A small masked image model, trained from scratch: encoder layers 12.
Rows from block 8 of the encoder of a small masked image model, named by matrix and row number. Rows with one number within an expert belong to one neuron, the router's apart. Each number is 500 + 40 x the weight over its row's rms, rounded and kept within 0 to 999. All counts start at 0. Numbers have three digits each.
After each expert's rows are labels from the 100 images, of 14848, where the router gives the expert most weight on average: "top examples" is what is common among them. Only what is clearly more common there than usual is listed. The data: rendered dice on a table.
# router: router (encoder.blocks.8.mlp.router.weight, 32x192, trained with AdamW), inputs 0-95
# up: expert up (encoder.blocks.8.mlp.up, 32x48x192), inputs 0-95
# down: expert down (encoder.blocks.8.mlp.down, 32x192x48, transposed), outputs 0-95

# expert 27
router.27:477538500503507485517467533495483459466522473519598469591414411567463518451464499457589542558531559496480494598462521505518467456479525483499488486539486544577483493479517522549540411472486496452492466487494492534510444497501462488581459473482524529430501541551519531510451547469472515430
up.0:522455530564472540483503429506516491482568486504541588504501566432475515462520520516540513513521478502529454600459514471539524458503549550502402488468504493450499538469458508411521487558408474519481557428436398461514459518474537575529516533565489512535492526574490512476565537513566496507
down.0:462549490534546579407531450532462483574546533507466556587502428462441462572411539489502481464560445442473489522469506484440492515527526516488558491520530543521496461542579451537493524504539509542457545477534519455443533483446479555565586515470486520543475494478411502525465571490438482506
up.1:506435545501408557500470504484541474473558479456476523523516460490524495603483546454544547461486512484522579458554603498536508484580515533517527536510456487559457493496508481509479513504500485477539481496554491480557530537440529554471489444520467488451557460426511457571537486539551545581
down.1:431470453522487502468501509554536484574529491537540493510537505576508532458538506540506464484508487525529487548501490555511430497477498453523450504525449527458524495537592504539508486514455495461452550484437505450490581549535495487571518541432562462564569519507496478404566439477584509421
up.2:532560450501498491508463484514524471514575482471455572466514459517468567513491530510452518538518451580424455422491546493434482559509524495539530425469464488473508565482502489453514518479479478545510575478497501522433489557407469451485522530443534508562541488452509416538520536421495591511
down.2:576525524491547498527490532472550512545460514493481480538495498518518497450484376511533491516507536542540442530472525532496442511505438457552514474456489482496552410529567491438417537470451510525523482510408404511522420497520520466490509515504496497547561457459555517535534499455564479501
up.3:466426503527535426510496532462500504512484506521472525454481454479546544467518440418502462521528461484463496533482528468532515392451477418436526482532428457556490475555453477528522503551472496573526507563536493539529578528517495508496524434476542497450587570578484479494482501449511453508
down.3:463519486452547459563441468514472504513442532532527503468492483464399494495472497445544502483508402428559530544504471381519564545489504507584492553518470449528463492518521481477463532482561577573544544497445530537602485554459473470486509466544480479517494486513514535491501547500454457419
up.4:400503472471548486485516463504519495478497549511499529535547476546523475549439533480524486553507574464459426463493531453476519518544464490458494523563474444516508471476545468528521461487542533503496545485462458534480550466518465597559569472478488507523580491497518525531466495440550484538
down.4:533538492451439468524469452456504561500425511562421492438509483468547489483507483576518496499522482551551500537495526539497504495500542505590527531489496466438554506501450453448464522485502602526540473506473506529430417527475469464537495534476402500536531491431525504456517479527480541494
up.5:541571461494545471526481531427481490499455452399508515509505441443462517594526510550480515572494462588459507576555547573475480517504475530552541477444525504564441500515492544574556518456477539448475481503508539515576462584512481498505475512512505562534529548507445505428514562444492491500
down.5:580517542487543448518485527479489509550485421490436466436501482547447508494426510527499603535519482533510446514475478487557519472534481532517501479466536545500435469482431525508537533610497508491507495464461435403447538487546556443500481455467551494556519434490544496501447527571467531571
up.6:487572538485434510513551510532529532481504485534469567483484456540536444446492459479483531495527560438487523529477505490498504476503469520485538504501543464511515465556556441517580494477519435572466523500557546530519452558447495543535565552361461429529540484530478397529422558444468449502
down.6:504442484446491463465442562470471526454454438498466513517464527511522517555577536472490504510463495507423548511454473470546514461495486500464415522479471473526535480516442505515479501500511520560540460623498523481466502532514478541534464512560488472420483469531485550518455468543458507492
top examples: dice: one

# expert 8
router.8:530510456485603515550477495493504601531606462446494547451499479519570498511468537543493417496508469513538511510437530577508432605518561506511411563536492449488485466534501499497556464464484547512458435505494562448482544415439436507511427524503541470476533521437562518512499579508432539498
up.0:548512455485471541486556492505456495461583465540483500416506537463464510584514492443496522501500489531524574527467532514471501481504535492523494489456473494526551478503511532540539490518508529459549506483460463477463499464538491509489472573466465495524517514557544468496483519614527544577
down.0:449489549453483515543493526502493493507472458462479477479532527470474474510451501550500531546498518480472483450485521408545484569559513440614550484564520450520422502515526501507513569514452552508542489480513484482525535442507481438471544545569536581573441494490460442414505485450472403497
up.1:505556494460471459508436416532489533517474501484531537476530481443561506482499423516558481513544457476446483521540504493520479490494502587475475483479581507606519520568539521443485485511504530473515539541510508470551533560421493547521549524547527609573565550490493475407484491490541501513
down.1:506488444571522492464546540518518502482515481446483467513537566500523471508568504378559510527464610512581542542498475547530498504427435518545467455549580525428511510542453458545466526570490510513496489461489537492488525482554486467495560547486572488484440477452459467462546446480476534482
up.2:546482484534555542491498553519479481496543532474477529514495491520542476446527492463504435522592494494436419529439544489414539467545480564500438474501456394427483549444545539523502466526526490580482447519481411489492421557475459449533524449593459506510508483492433513533579486532502514539
down.2:512506461535513557503464507559546505526527530438442414592478509416437536602414508474456532541432498489528507462497441485506462485500478549488470482493474419495528403509534450527476462515519463477502499456555533566503547480458488545540460564502530509411464460504535549449503475492465537504
up.3:426541533424531503483476527540499551474545485534534548505527471619439471500442459549505417429487472506489474545515519468454461471524554445478440582551472493527487500524530537500509472498503498448444488467419441520484537480487512572515466471501496494503493486493467596512546508448535480478
down.3:565448556432521519400496520515572511488467454551465515507457513505456516533490522510483506462502540489500508424540472468441537540439580504490570525439428508507497531532494432491561513506523567480499430471512522524488479464469523552526476482522526475434443552496464499521529480468473472555
up.4:512514521501532602531495505467470474541463530527553515474466410507584409400471556406529599464461531490539474513531422509544489486434525517479495498489508491483521491507476539503565487486490548519475472505471558552501463476579487485505510424484530422455575545562466597466471520517449559524
down.4:456528525513448540487457479440584483473485499480514499513510473549572422487502516487475504422523551482525447516549519521489485519527481573484453541486482552481553512463527457493487473532468523513484536538537454494551532399516511520559543447541462468492583478471430511465488495422503454452
up.5:494520537481476546472489512587503539438507487473472463485545495520467488398453490494406466476522509472471526530529414449499522484554456501473510559476524489458560488519467497565478480443543506565438513553489502481474450528518490507470492444447477418464540343497483424569449434492544544496
down.5:515573632534406486466547476542433491453473495517418514479550558515471444518472570547466437515461564523494521447531500419465474502513500532469463500475482472500509536460508517490510486513488533493534523567525482454472504476544478493520523491535480474519456480495499520547458557510466476550
up.6:540515497537430513523480588472425516512487484524521503495431478519503560478519532473466501527470504583559409536462476468535479575441465512585469493495523430495447537499543566486553480464482566477491473561491419461439460496506488466458515474421490498509522483482561498551440484530454497514
down.6:506453522507499434503432549485485522530517534570475549492481490504501510424515485548492420445509537469553506460495461516400510590486468489437424530512485442520552422577490483497485417523511542552547516519489556475607460515468550454497491440505424448468467476474488540547437474462433491559
top examples: green die

# expert 20
router.20:488504477490460451538495533494487458515533460471511455600443456501497504501544465517476565489421503511532420435418498525479548446498550450535504493589571464525522616427506493500510455417486450410526552612495522497495505518437547492517504483527450469488498463511468503482552541505552502547
up.0:489473507579551475497483491517488507461466506500584586520466508537484490522465475420494515481547529512509496481475514538530470448474546592477459477511539556544471502438470506533456521491454478523558485486591459502508461491527400496504491482526521516544481410550560585548497494604504541530
down.0:543512478579564439551478516475477464437480523571529486492530509514472500521501525493475476528496438524531475487510528488452465468453508528511544463566488530554481595542512537512515484564528489430491505531480490490511424458550457541572484499507560478514483476557509456457528474521513470507
up.1:565524502504525510510509534450498479521540467572521463505472490441477535416483502532484470499453434568465527505465499528501433530457481454493546449480566434497482456513522537552466483478530512548533544467526621500469501535413534437477495544441527572441526569486519470518493481485497435603
down.1:506533549550466506497496573471473464544517459507575462522558436504454494521490458471598508534467476494526568494448440444524492500486506514546540507537538510442483453525516446536488519379465499568539523470453482561457499472449467552491491464473541508485495512534524488568495532516539484514
up.2:417521553524446479515506502474481458517536556483444436484501498459438560517540514486480536477491548451474499546431504449459495486499447547445449436512526528447466531461449519557591490526491460540582471538538474532572489575513546547520479481475488448476611484593480444499540428475446492472
down.2:493530518486502526502494486520574524449490511428506476519515520545475495486474513443485480486463462560477509581463506500528547425449556446576535514586449487487538430507500517503440493533579507414516494530496476591518428483545476500423406478493519505440486474425548511462579534497494552479
up.3:539505519513565506497510546473484606414505539518568486508554487536486524443474539469419512556474575553531525525483508543531503525467582514492489532479460445478501503516469477496490498504503548539578445471498508439514534505482437527477471535479514562449454486472591507519512480494494519469
down.3:451486464478499434584506561503518508441578457520480495513519433475538506581516437504501513470531540567417521476450451487479495554528526427479560507493534448518518525531581522505456532519494437506514503499481511593519474461501557505484510467437503544487491468524475434507562571398579497444
up.4:463543445537595465502484469549521432496514559476465491508527549546496527536530504467522426565568537423502452510483534537512528566471431447500534512526500513501499465516425472535565524476485510487500507536521379512548527490523448535587469482491530430498475555521477499532529538439544446449
down.4:530501550492505534515513521394532509483489527549575538501527522444471469460517493479505523488456449512522426480514438507482483489494579461596538607512494518465468546568460472550561536527556463459545453473513516461538476487477470508487474472557491416575458453533524506424494501546509552529
up.5:518519546449532494493548517479455507551541459485522533518549488469509451508506498364519519566569551472516491517432519527467485486546563538515506468494536538497467508513510437492470527444506506516547502525414498541523487500420504622504575555540480479522498502557397591496434436508529471477
down.5:413419481546518515502479575462523496561570534504578440472456551494478460512483512408489543470460474483492518552528438520479475573524531460496506523541496477521483504554384452515522400474565461450523492510536517436543575512534477500472561502511536465543526489531436452509466503498527531557
up.6:551479518527502472494473431454466478465499457523498460482515533516494480426491466524452551503535479435529569463514545491495519451457521512538508528480484532450461484514532492544522521520544477503526462483558489473458507472536526449456441551535464508469498411531544599510456479574539516529
down.6:521533563426399519550456448492574486502506526519480538514502522463467599486422512524488488543471513530497503481543497513450489493479524491528470449476480495541531535567527504492566494503479560507513551506470517454449504504455492544532542503487477541530503516460460458522466516472423448551
top examples: yellow die

# expert 16
router.16:549457487493494460449568448498515501505421450486485453454447491498593499521466560501462529544450538471478481459507457495534497537559578510509506521545585500508479478545500540451471522507553480421524524468550520463457514543522559584493495478481497435547571510510543540549449559534468530514
up.0:504466512483498546494430500560494482495489449540511456535504467426564463563471572499587477490480516526500548486502494542497430479496480561453492549558430505535560408546480552537481508475519503540517570531491489541486514468511575443491456469418503526452496471450455483535487551561484503542
down.0:429525451471494467524561524575502562454489510550502460546480475518596489519501506441476506512541536480424530490467514513525554446505516508462542552497464483481538425503512421504558481496549531538540536494435459522406483570493521448560502439514478541482432514563510464502463479467526539525
up.1:530425535524439507510526506528469438527491485489566505467460418536543481555546568516490558477427534447593410408469493473554461504490507557501506486539478518594510485499469494452422551485507517514589480513540512518560505524497478402534502462547465417556510533477526535534514472556493520460
down.1:467452533552482510463478490500509543500446555522504560439491548534472490460462516489522439546554551485473537514527507491480430462505565471501508496514448458500462474512481479542434515501402463454487471546547588541479535577506511433542555470479500466498478514470559495528540538480563499499
up.2:521506437492434473549489462426460511537440416505536473525459438471558483525523455478541525450504473435468508515544572459495439519546498540475522523460586474510547440470442475494533568484525486471499499570461493478503523496442473549536470539407473487533532458461475522545523468526510464496
down.2:517506440540576485485520455550536503427478437551461552480488486484539499437543552514460532462519518465479499437491486559520568517450544513490468472521444563548514484493547436496438534462494506481546490484521466472471470450486494445512546532536506456515485407578462480499539518518543491529
up.3:541574552527462463519479489494464499435503518497528564521482474480511548444489548416455514478530535483473506468499478554552549449519512491537501508468471444500488501434444480544567519550525475506481476516580532471511525508465508539490480381464530510510498569469442469599507496488414533572
down.3:498518434565435414464523449522460512556484497542538495391429516510487487517564602498552507424584535525483462503543497470479490470504477406519523468557519493492495470497505466625467459486484515475536537548476469545503501464554552472510481461516523420506505383581507485458474506510529493467
up.4:525408484494467513500532504430455537509444575547473542473440576513535529458492511579458490486444487525473563467538545489452494435540500547488481507516452456457473468534502544433515514503546478530485498490502478476514532515510523508537542416507459477492520468540534535507514487589425484491
down.4:470470577542469579478513481467485593522521490510543488558532447446543347489449504458432479563496481542523513459529463448540493450541521477419461503462537479545470507495535506519536498556471519514504520486484510564516443504525465511517486522502535499450508487502450470485511511507522521481
up.5:422478557496465555547447487431576521498540557517486497495507507555546417469500557473510463537481539540493510492536429516522539526492558554448436500461550520502489436479522479476535443525482528469559505461506528477536488469548534536532466507455539549379467560473524516471494451468521532511
down.5:444484478501463528546528521419490545456508524464519564552482460498454552451479504527545432523478518499509516431482476498491520514518499515450502439490456550465509489446580498491422459498503557502595515478485506473466481507502489576503487560463468544461508481497482468491568572482505516481
up.6:536546494504494547479405540420537454556527545476463517508484527408455502533540504485421468501579504475479459494458448487467552588507483469436486524522520591476537462516477479531472482485479592466478548506575474510583483476465550558405505490561539482548506522457496500441531459482485505505
down.6:556507530586547434435494465407479505449467474492515428485493472514477479563569508521542538460483546486523441578497488536450501491513584517557479452520488474476447489480524525579480532497499541443507499475430509502484508530469490523461477512511493566525438466529520426476503508565524488507
top examples: dice: one

# expert 21
router.21:452478524464434487497463452553553461469442488492415521480489469575468521519540420418483508481518480551450525532475532448452467578531462517484468460482502487444475445516573481518487491478521566468486538421510553529463506546573495499563513495553421491559528537500584477469529485466515587454
up.0:498505567493472501592501454481550603431525577472539586466514465547480489420500471458494525435521474525435539464512500473454525546527517486460472554524497507607460444526548459458544498461549458435471497511533540524609465490464476501548488499528484504508552464431480494495556535579511452515
down.0:524501375439510504491494435461497491549532516491492490536600519533498465588376482466474510506553504491440540567435508558546572493482555522448484521482509452509480492529530486500490511538411492560485500530525514525487442567492435545510431478533495477480476509590477542517566460440576551570
up.1:491484506562561568464462551511494494479532535558533480526528550473510501497481586464498501533509458574565577447427486500394530430473522513518533517435443532466519512523544437496549455504496494523501515481467445468584526501435422419537543550508597534429526623470549505504544462533484519461
down.1:460561521428531528513518539426495465528527502476480533420475425494582623445588510464512502540470454455469502529444507552468555518480522527482482513462483528449471520495512468509463490433416469494535494516441470519516454552501566490498472456428472570509483488501509584503480512510549495499
up.2:434483475438488524508502497528535443507510439522531472466488495572573462466498512537541522468591505514543558535503436454428461441531480485489510540520423495470511588544476431524491513481482534453528529542480476508477515516530520450512449544507501404479519582520381500477493470425429520545
down.2:510529509403471510563543480491532479511519522556533402492468448408582455461476567470503469456476519474453495477461527505494487453547493447519516443490574574462513500520401460548548397419523504458547547533521579531552515536454492499499426529505487539569506533488537533455481486557468504495
up.3:566480504539510517498509440505453591429525584401483502546486484452443472451451518465449416453485513493520479487555497496436530471493528476482506516488490411571490450528589488469522570528512479534523508505495492517469513525481466540398580506423526474461494513561528456538522527494491473490
down.3:559515517480505439560505478478530475557486395467533425521529556528513510503529513493534508561510513445526516483556450480562553494491504504606489438455525437482522507494510444498518486551491534580414477477528455470475500494446522495509440542467550509528490549472451494453488604470393439526
up.4:548517415528514491503490539537524518512528498583511523481485540480460461486435490480470485439432464559529531465510432535474432576468484521504537536526472515461542561477424461434493509484485485443514552521455431567548545486508555528470475504495467501528352515470503423511470521578470496527
down.4:464439500447505555505484533515517528489570442477511501548422475443588522533542466552515531489503501484496495439482510442512460508472543567419459482454533496494427588539477473492434529484477535435559498548447537538428473438455486562508492495404484514508517557549503480484490494599561547494
up.5:507512526518455512583529554479507508508504439481455527510470468476454481544491517533584416456484428491499554482488448542493448583483484493461542516512579542546464479525477521564524487510496510457570420535460488452495447432451535514484445567479474502493523573523471523453481504500498535494
down.5:456437457428515439531460534483531540433503467575491532599485522475488489441455500526497538478478507463473522530496530472424498564495580572506524476528434471506509544493531571507536525490473565446611501506489483513514493583461519511502522557513504505533430499534508451546518523545549484501
up.6:477502544487440483516494468395570513471491420479532546549552522505425474520434472576485503506559495476453473503569529479543484503562500527444494448513499474513489500545437485440474531542551492605472490429524519520483481484501387522465502511471525497502462459466475527547521488432503481501
down.6:567567425482491476487508524534535573478516476444443600542553422510445416559526514471430497473489513492465508437484485470466479525499544502442519443530518557582486472558538495531521539528603494563541486495471533492502426507515458545521493515512532559535517495455504580426564519544468404457
top examples: yellow die

# expert 30
router.30:508506542437500461476416428538480514546502552511503470565481475528500559498522506476475569540480497498486495439523489437481509518445458420488505469528439548592513589515500484567502520482493463464503577470477620441465554481512498566505509528551478531475455494517511448517522549523500536479
up.0:539548481528572558529565485416429514495525492505492508475512478514495472567493529494462605476438421501533541482488478593436480491534476479492527504467421466453476497504441456534522502496539442461502552512468403534538539525491512426483537470441491500551561495492447426459455538474503517515
down.0:503498429524438579468449479532528447511604551518501510536510537407541503527500489526428443480469519511480518456489481449517458521527527425488461531477520549456434507486463593498466492530547446495564456549542450490433565505467494430510518516491497490528463507552505507513595435531512455453
up.1:395469468469567539512529501459531455528528533504477505560550533544548416512513514522557564578547530495510476587489512506536516559501486477509463522488495552448514565487560479551501526493466471583572501485507515507516462503512384502575552482524466507447455446497489567491574453475481486458
down.1:430473484524496579494501508523487457475444550495550500548517462526529486498488446480497612406510567522446458536578512512562499528552517475524500529586479530496422499430456505524484465506517486505460538409519539536415488438495535556471495567524529446467505469542487526498490488449516484486
up.2:546466427467505474504499551493479493491491568487536468414464446502530484564488509500533475521496462441524423508598566486468458475512460514503532481484554533498484503503429533505556441529487499489502507491544495492522488560544380428599520533518515451535506462493515536409594508508538515522
down.2:472397528532527503566506552426521464521466507451557450516484529538575555557483561450480552510526556482434535546498471532522465464478502478566488523520524586472481599457446547456482463508509490488465540440513538439529559519511546506506548464508524500543497477533485454546445525493489508545
up.3:460500519457540468479513492462506532544528445515453419435517541590503453508558456514555505461472498448484454511505538488544467536392442521469517463542488491490493466499456527475475459486543505513433549509569462462519428384471567502476514480477487468527535495498529542488444483473507514514
down.3:487495531475511443473495510493511488522563534512516481529441451451485586525585536482562462466519512531592529506544552487480439513435522494522409445496507513458447495492519516443484519479485447537487500442437540417501503498557480518524498502461503466458545467462486515478440522461533432433
up.4:524456517455452468487462454431448490485540452476518452515488513547485496548519513526523436570533580542498444403550569590434533503510500481547469509544579508512502526493474451515579551540490475521510501510478511453675468519473480581577548467484536466535539504506505451453512520463473449498
down.4:464537540480485494488559495455503531498423535467451565523495497564470432479465520515473519491447529486535619519446486524471533505509508486415509484587492445514475497452490422423450408495525500498468474531491529549513541464520473469505489493497498500503554500551482492473538455463470560519
up.5:457509420495485488496544528497453481532473474493493558489518476474499542464477532418522474463552503529516480441541486481455540496533503487504500477522521603610532482508538470538442521480508484499474552524519583479539420457445551529378460520482474504539493515457619447509460436510449535515
down.5:539505546475453429531533468531452531528481492525506531465586491513426538475500562539561497535593508479464440462518487486581524515478490471426507483542536501508483535483537502457471504404427475568464452496458537443530461410497588511502505495469567488498506538533501552446517480483494489524
up.6:509552510502481493474530498489506495486502526497468520444489470448512462415496480504464511498510461500561460457480527449529526571553557413500454510597422519416507450493500509497531485442516489498573485518559452621495506464539488414518527514450604452515533475441509488453499511472615552500
down.6:490442482552494501454510477564500449469547564470487469489527470507520565526478517425536588564542467511533495589562513461600457573529510559500504523494510538423524496498496536496483488477435479489495455525490539450463535474528507493486604442508558461587472480551448435519466511548505499466
top examples: purple die

# expert 22
router.22:544539555570494442483474513592504490515499517551448479488468532495536478457508455522392443437494516503525479532467469530471451460469518514492511565499515514513462502459460547478523521476520570532532543538586442490458521501585499462486505532541440448568542474478527446548432533487579463497
up.0:508466511507506509463502530559509441479457462539547532474491560454494500475515522440573474508466550456575462592520496467559467504427454498464499497517515481558550527524468506555515456468499536545532469501503520491534439515468514539615485519548520393541484447495537488451446449486441509569
down.0:518552502522487591537519475476539469468495543524460475506482403490426456516540491527574516431550534545543509538499420443562476469467527534466544620483456480521550452501508465516493562499437510486503503577459512467491589500508569434547506424399496447572542553489481443526448566492523426505
up.1:538496460531507556475566503503511427521510463499519469509526440539508491603457536500531563512533549537486459475537474457455512465486568552462514434473497463487559500509457531559473436478473540444550524427570508537542479496532522514551446547511489527515508569484485524473490517566541468479
down.1:490457494509445537480430524419541459479472480560551544506467511446533520540581448498496493512444518492463470478478542523489469506525545437414516507479496467453448438485534523504518546472509527466515563398515472468614444546540500516486539494434542563490482573538472511519454495496469516429
up.2:517479412500555382472508532519468507436565518509559458475538533411479479501520506465486452529457527464496492530533532469545531555516472507467499485520430517581489459524499517496531479544504525508559427542528496457517564542520451513543468432537455457447465468501523506570536546566497532577
down.2:497535520483568490483489521451549555530549476404536497448515478458494437488557473502505464443489584472488512491479465577416529491598542479517429493444495508471495464487524527504433498496548493498462506571489440502467444420592531465509532503480488528478480462433437546519502500508457546516
up.3:585490514479480474556520525495495484497551387507550455479549449505462497522500495530491481496481453525492483463532518540536511493533504511440562524482497523458510600511548482509582521459491486531481420471489481483473483458472497615493467552503525560481506560581528509569474562440533477584
down.3:498531488506497469416467459445452457557487555476470510489502470490553482482492499497456516526511518535539480478479528488557493506516546505448511449519489476487474518493413464498467541484455532484471468604528531542472498498516504453519533503556433469506578482516463572518494476536463546569
up.4:537563510510503512497503621456511553493536548452541544487466521534410439545480514455481569519546548491523510435457457507550522446536536525506564494489514448491464483443520425420474460487501486535525518492432477492503474560501446536525526461500540514506511515463588455499488465394499485481
down.4:531474499535534519526511478489502525552480494459469477460514529548515531542447513556471495535581505526556495523488541476566457511534562475489411535491447533517573434526483467467522456415540485503477431516467517518448456460475424559472582541431560444545538470531506481501504576490509511554
up.5:511473525553513458559527455466502480541495415492491517536480462554444473469449533536598495496533512464513504448449564523502501437480480520507517504495518511489474461542454469527584481540472491519531495491502490511579472461492439498469524483486537556523494563426460431515559533418535534519
down.5:493495514465511449536498535523458535552579491588480514487455512479533489477443455489529482501486435435542526515590518478470460545489506500421498520508489519534439479535499483498503517502416437479523529492514469557472522552454445458510496445463466447454494503541538521515426487495509457478
up.6:504462486484518464518527483621449424475505434455500475492545439549503435494501479549508524517438534515400527471512524495516592479417419525580523551513462570523491543469552470541579501523567516481495540555493447484508520492516557467545535481511490466543468492419448544458527516477500504483
down.6:456525489453510523474509489496489487509516484581453479504542533496426496417523515500481537497505528521557556508497437494530561465493437532465470450563453454495514501536497507414458542460517539542443472529402515531487481539426595516432503474502471561525460501523530494546457565452481558506
top examples: teal die

# expert 5
router.5:580450553492524468524490498553554480471484573492532570504506558525540480518535466489524496454519458459563511481523483503445448486518557435458546505455504488412522536564472487537451476465536533498587446448500549490515520501545473482547484555458500591512488451476549458587566499424494487473
up.0:545510476458455492510493417477448519568513369521513433470446481524547497489582533555590518530466557482509426476500427469490483521485540502496493540483504481480560578488415540446411582524506510448443510503492554557469496495436497496477544486383521535582519508513461486436439522440568563434
down.0:490486434521550460573500495492544515401484433559503488515426492534475501431541470485484508457473539514484497510499412518560399470460497507500498510545472493551483467488452466502529466486548464486383445521455492509438484475455492504505492473476543443433586531459470475509525545579604490545
up.1:541533458471475524532555516491445562547503446485509561554436499403526470545524532461463580456517522485439530468439447521491549509585513530437538548479444534484437471506500461527548515546527494525489472453519518466542513413490535497460515429499475481470457461601489584505500511475479507535
down.1:430475549467486504493563471513539456481495452494513521604480460577476534520475519554520480519409473500488458534605498452540498462411537546505418500541408525517485474497515528536524547522529500501531532516453565518533497481480528503457512471480495449515430468459434546487457569569438397469
up.2:523517480483486579494595498516541519486477504478562539518449480468534524472542537492497475498510502540415502531443519466499415526468466482497520510430497490538556529572549479492509532477448546494524523513444412478483467519488509486458552584462604536556466540524478463459471534511473407475
down.2:486517446518498499473479474482527502512446454449600493486531561519477560554556470451536463499512477527460523549453531530488568571533539487588468473493525560477520549559450531520462464511515488554514512487424533551473539458514487487472493556524540543513525489488516489460452477523479502444
up.3:461518507540503482426525566572518513506532490547519575493456508452488472408512565416496505534527425445593519550428537465528512489517510510522469499517463498516483518483555472455451486453450475503568509478472519496439529589435582522535513477515443512597498429543470492473517516462528464487
down.3:508503451474540537503483500477525496511489490555476540474504506565478498475557528420492494526493499560494474441501481451538474452534531480438526483530471515541544492550517537512408455559500407494468573522444416496531479487531509445516514522500479549490494413431588515486559515529448546480
up.4:580488531526499488468536362428485471594490510456536534496480514502485523467466521456483484546463466453470430408532500465518564491509479536539496485539422477499488491459543459510441537464527474440513463539506472489558474578455498575485477447581488462502477502445557477520440469443486574535
down.4:435475481488459497466463551440420477444512524571467507537479516544503498496557540550454542487444510524548495547492498524532550470511549524531504504557479480510534475523520592486430533427512456532556428493574518484486459562479474433554523506501545441407456442511485530461510490452437533485
up.5:506488442594507506526514497531468493537484443541554474455523497517525510529571518508528460510595500440491527514487547520525465456530489531467488458530481575495514455438431496595505464482448486550482538550470522478526504509505524515404510564501527489404516467530582379524492486510571488562
down.5:506556478487478462513458514501526502506550568445551433428524404537488542404460541432447604595483440503532487506545516507585511471535510435460513486505518500493474533459394527496499499475531531478504496487520583510440492533564569490478452541550487569585489454536557488405488471541514538510
up.6:459441533458468453532446593493533569488462482583443500470511511442579482518510558519536484425474517540452433477468492551598461492519532529458469458448468448522530567510541513447447434464585536514504475473503509492442499538532465571547505593419477547442511455517475547503453514430395502460
down.6:455460461495479477491541468532528547487413526539414562481540519532410476487457504554529560519518517491559535498548469511505550508561501493517544481610469471518430457525530484467435511470476504520468495544489530554545477513505425477458458421524472466500576543569520529566536480440540488505
top examples: dice: one